From a checkpoint of a small model that answers yes/no questions on an image's attributes: 2.98M parameters, encoder norm batchnorm.
Rows from block 6 of the image encoder of a small model that answers yes/no questions on an image's attributes, named by matrix and row number. Rows with one number belong to one channel. Each number is 128 + 24 x the weight over its row's rms, rounded and kept within 0 to 255. All counts start at 0. Numbers have three digits each.
After each channel's rows are labels from the 100 images, of 14848, where the channel reaches its highest value: "strongest on" is what is common among them. Only what is clearly more common there than usual is listed. The data: procedural textures in two colours, tilted and lit. In brackets: how many of the 100, against the usual share in percent.
# conv1: bottleneck pointwise conv (encoder.blocks.8.conv1.weight, 96x48x1x1), inputs 0-47
# conv2: growth 3x3 conv (encoder.blocks.8.conv2.weight, 24x96x3x3, transposed, each kernel summed), outputs 0-23

conv1.45:121125124126127132119132145131137131143124128128169135196127129106138160126118133120128178129134072168132112162103109056151081121125154138140124
conv2.45:056128135144104139110111134129141090138111128126131133111142162093083122
strongest on: blue (50 vs 16.5); purple (41 vs 16.6); pattern colour: blue (37 vs 8.2); pattern colour: purple (29 vs 8.1)

conv1.91:113123115101131141144132170132125155115138116131201175103119117145143148122140145128152046112160128132125148125131184127136125111135150128135149
conv2.91:129101087146138147097132122134130151122118102133207163123129114124122151
strongest on: white (51 vs 16.9); ground colour: white (37 vs 8.3); pattern colour: red (26 vs 8); pattern colour: brown (26 vs 8.6)

conv1.9:109111128104141129127127174145116128128146154108106117147105152114174120140105127144150163044142136091142109143139152071140121151104136113138129
conv2.9:116129105167114097125107119106156128131088115177142157120132143120077151
strongest on: white (88 vs 16.9); purple (86 vs 16.6); pattern colour: purple (59 vs 8.1); ground colour: white (57 vs 8.3)

conv1.49:123126106170157128129210120125131139107119141153071136106128105166165126118154149127128090128144106102131120117175136127125128147133129130102167
conv2.49:119110118116112134054121129085089128116141102088136110124125099123135125
strongest on: red (67 vs 16.3); white (63 vs 16.9); ground colour: red (44 vs 8.3); pattern colour: white (43 vs 8.5)

conv1.63:119167134141110112105127122120159127111136132124093108125120110048116123140131156128135127141143131054139130049126124118130104140129142134146122
conv2.63:128151140162078093136114124143135119127096102129116143122124150117189092
strongest on: coarse scale (60 vs 30.1); grey (45 vs 16.6); pink (40 vs 16.4); ground colour: grey (30 vs 8.4)

conv1.67:152093098138156156141185129128132128158128153111131159128132124128129120126126092128097128128128118146127144129116127125015124101126118112128123
conv2.67:108130140100113143114126105132113043139146131138120108130125108176132130
strongest on: crumpled (74 vs 39.8); teal (63 vs 16.2); yellow (53 vs 16.9); ground colour: teal (41 vs 8.2)

conv1.88:115134128118117120128029125111102149134126115115057122107128145127114110128138130143119092101131108131171149104077123127143141115126123126129109
conv2.88:171132142088123111127120158123137098140114137123105119145112140076071116
strongest on: crumpled (86 vs 39.8); coarse scale (67 vs 30.1); black (59 vs 17.1); ground colour: black (45 vs 8.7)

conv1.41:137129040107082154139130165132126168129117135117132121134134119125130124142095132127126146129124135127114116112123049131127117134119124135191130
conv2.41:118134128119125135132133124126128123144133127137134118127132135122165021
strongest on: red (78 vs 16.3); pattern colour: red (65 vs 8)

conv1.68:142114076118051162143131167132120185140120163125137125140130135130129129116088148127135136129128130130117116128129061142125087102129128133156126
conv2.68:118129129128128135134135123125126137144131129132130126129130123128145015
strongest on: red (79 vs 16.3); pattern colour: red (65 vs 8)

conv1.83:108131121128120126135015128119128152128128124146072135114130127130116102110133120128109101081136108127128154101088109134140137124131129101109116
conv2.83:145135152092140120128101141131155096136130128133125123110120135079052126
strongest on: black (99 vs 17.1); ground colour: black (73 vs 8.7); crumpled (71 vs 39.8); cloudy (28 vs 3.3)

conv1.62:105124100126125134125135134125131128136120128144166130159125111029126167124121134128131171130130100172129120169126118070145094139128118141131128
conv2.62:038129137117117135123107135139129084152113127136129119119118131091112132
strongest on: pink (39 vs 16.4); white (39 vs 16.9); orange (36 vs 17.1)

conv1.64:134132070100095177128134165133127190127123139108134112131139118111124114135085137125119133130127128119128118108129029135126115139129140129142129
conv2.64:129129129124127130130133129129128124136134129131131122128128129128160016
strongest on: red (86 vs 16.3); pattern colour: red (67 vs 8); green (38 vs 16.9); ground colour: green (27 vs 8.2)

conv1.94:126094128130145128126149120190129110146125125114128130120130092128088121130116087118088110128113128148128143155058120124070127124119115092077129
conv2.94:137132133166148117124122097119071132147142103148170149106106118162102157
strongest on: teal (100 vs 16.2); pattern colour: teal (77 vs 7.9); crumpled (69 vs 39.8); orange (47 vs 17.1)

conv1.47:132089128114116117106128177113157135126107135142110151128147108128147093100128105073073098088080126158159131127113126101112132146103129127168128
conv2.47:132111100112108107107147112079111189152109119085153118110117128130142130
strongest on: yellow (94 vs 16.9); green (61 vs 16.9); pattern colour: yellow (54 vs 8.5); ground colour: yellow (40 vs 8.3)

conv1.2:124157116117147096128139144145131159117113184132158080153127107089151158129121113147184128142115080115140132113106121107129069135141151128105136
conv2.2:126111149157161149127122127101136142124069083133155152132121092136163145
strongest on: bubbly (48 vs 3.2); pink (43 vs 16.4); pattern colour: pink (31 vs 8)

conv1.21:139075116129157166139175129149179149134035128135145128129148165125137129134126129131133148126109118128139119129127129122071120111110121111145134
conv2.21:112137110089103163163144108139082102101138150105131111080139108127129129
strongest on: white (92 vs 16.9); pattern colour: white (63 vs 8.5); red (57 vs 16.3); ground colour: red (39 vs 8.3)

conv1.14:150184128120132163092189107055087127127161127085118132113118121115125141150106127133124120137107129131135107115135120148087130158145126130154134
conv2.14:133100120120144083116140157093153156138089095120147144104103113132171112
strongest on: white (73 vs 16.9); red (55 vs 16.3); ground colour: white (39 vs 8.3); pattern colour: white (34 vs 8.5)

conv1.23:127126134109116117100128115098132127129133097160052059141135144103091127125098156125113144166160128112110141087114126127123130168117110149116113
conv2.23:132131133131091126127112127128121119118110125122132125131127119110180036
strongest on: pink (92 vs 16.4); grey (83 vs 16.6); ground colour: pink (59 vs 8.3); pattern colour: grey (53 vs 8.2)

conv1.79:128128124128139135118255128130131127128128132142142129133141107128128129127127129131130146128128128129125129128127128116129121128128126128134133
conv2.79:129138145116114132100116131136137110043138145073106118145131116132129126
strongest on: white (74 vs 16.9); crumpled (68 vs 39.8); pattern colour: white (44 vs 8.5); teal (37 vs 16.2)

conv1.48:141116162075095133164129170127162177135130145126126118134131185125095120140051134126125143129093132119138127091127126161133114115129128131128130
conv2.48:115128127143132123127149129124137142126130128123129137126128140124155020
strongest on: green (52 vs 16.9); red (45 vs 16.3); ground colour: green (36 vs 8.2); pattern colour: red (32 vs 8)

conv1.11:111125100126127129114140149132131128132110128144142136186094133086168176106106128110124146125139085187114125196122129088149115125138146133134128
conv2.11:041127124149123136105107124127129133141111129121132115123134120106070135
strongest on: orange (56 vs 17.1); teal (52 vs 16.2); ground colour: orange (36 vs 8.3); pattern colour: teal (29 vs 7.9)

conv1.18:130128159100107132151127166119164197146128132125125096135135178112081121149048134122126139134116131112126125083124126164133116130129128129136128
conv2.18:121127130136130124124142129127133130127131127127130130130127129118151015
strongest on: red (57 vs 16.3); green (56 vs 16.9); pattern colour: red (38 vs 8); ground colour: green (33 vs 8.2)

conv1.38:116166097107140129099129128135125120159137155123123128125145110047130121159154106128119125115048141106124123127128107067124139128112114118119127
conv2.38:139140141137122132105148148154097131118087091105142100122121143137187168
strongest on: rays (100 vs 3.2)

conv1.80:159112124099124128066128110120132087135136108128129126105094065114130083109129134118122145138126155095191128118124111133114128190125123129128129
conv2.80:155138136109129117123127135125143124157159110137135141135116129123225116
strongest on: grey (76 vs 16.6); pattern colour: grey (63 vs 8.2); red (41 vs 16.3); ground colour: red (29 vs 8.3)

conv1.13:125129116189132143134113128142089117173092133110155144158154136106119117141117142137128113115087110100145090117150142128162114160111069114117168
conv2.13:116115125132182107141139139112142164151097118108168121142105092097146159
strongest on: coarse scale (83 vs 30.1); honeycomb (36 vs 3.5); ground colour: yellow (25 vs 8.3)

conv1.16:182069119130159127137156139119150127148136169109131141125103128128125117137123128117108128139126160139125139129128130128017115119128128122127103
conv2.16:110144135077110135118147110102117092124153120102145125096114129189135154
strongest on: green (51 vs 16.9); pattern colour: green (44 vs 8.7); teal (36 vs 16.2); white (36 vs 16.9)

conv1.34:121111073128131127142139129121118133111128134165141190117114122117128185127141125099104122164137129218148140133123121136128132156128142164123115
conv2.34:111127129123130132112129128126132113141131126134125130127123109123018145
strongest on: green (100 vs 16.9); pattern colour: green (89 vs 8.7); ground colour: purple (28 vs 8.5)

conv1.54:154101132122093141142129159129128104135136157128123153152168126127145068121118108143107120095131136109106132147042117124083112129100120127151106
conv2.54:108120127133138145166119080108127139168153116137129139105139113195144148
strongest on: yellow (84 vs 16.9); blue (71 vs 16.5); pattern colour: blue (46 vs 8.2); pattern colour: yellow (43 vs 8.5)

conv1.53:132211128128131120154130127124117130082128125127157120140157128055140136177135116133121154119135168118129131126173129150125117146148118138091145
conv2.53:077125109105136115134122130093128146133112104095174162117117116136140179
strongest on: rays (52 vs 3.2)

conv1.57:128128081086147142123123105129129124129126127136130130098161076110128124150144082122128123123060120104122137129076110130122119131101077101093103
conv2.57:134159145135132202122121148146130137130105113144140137118136097149183143
strongest on: orange (74 vs 17.1); brown (60 vs 16.8); black (49 vs 17.1); pattern colour: orange (40 vs 8.8)

conv1.30:122130125105126130130119091122129089122134123128129127093131101097060059125114125104104128132151120082167132102087124127128129177132107128110105
conv2.30:181137145105113119134112129135125114141135122139132120138127130102178054
strongest on: crumpled (68 vs 39.8); grey (57 vs 16.6); pink (41 vs 16.4); pattern colour: grey (40 vs 8.2)

conv1.15:131131115123127146144010133128128126161123130127111145114128128132134080117138129128139116110138125134113137124102088154145117131128131127066119
conv2.15:137146149129138117141100148129163074141124149113131129123120157055119126
strongest on: black (100 vs 17.1); ground colour: black (74 vs 8.7); coarse scale (67 vs 30.1); crumpled (65 vs 39.8)

conv1.50:113121099117082115146126140106088106096146119128104167128092135169115125125135103102119092137131136143128142131095057160136136127128126149106075
conv2.50:066139139136126123134164121134147137134131124118112135153141099139060159
strongest on: black (77 vs 17.1); purple (57 vs 16.6); pattern colour: black (42 vs 8.4); ground colour: black (35 vs 8.7)

conv1.76:128121125131135132127255128129138127127128134141145130135126117128129131127127129130129136128127127133128123129129129116128126128128120128135132
conv2.76:126129159118117131100120134143126099050138163086099119144147129130128128
strongest on: white (72 vs 16.9); crumpled (66 vs 39.8); pattern colour: white (43 vs 8.5); ground colour: white (29 vs 8.3)

conv1.29:129116148065082125093124127118155148155118141129124038142145131103128122131130128123117166183130131089131128110115128153128132151126142143124120
conv2.29:128121129134121130113125131131125123123129126126111132118117122120177026
strongest on: grey (81 vs 16.6); pink (67 vs 16.4); ground colour: grey (46 vs 8.4); pattern colour: grey (35 vs 8.2)

conv1.37:115132127093133133082136127077123127122126126129161126132103144017116128123119119115143142123112142157122128145113126092126128153130089144129102
conv2.37:098119146079116167129119160108144156151137128126182092108116111123119142
strongest on: teal (91 vs 16.2); crumpled (73 vs 39.8); pattern colour: teal (46 vs 7.9); ground colour: teal (45 vs 8.2)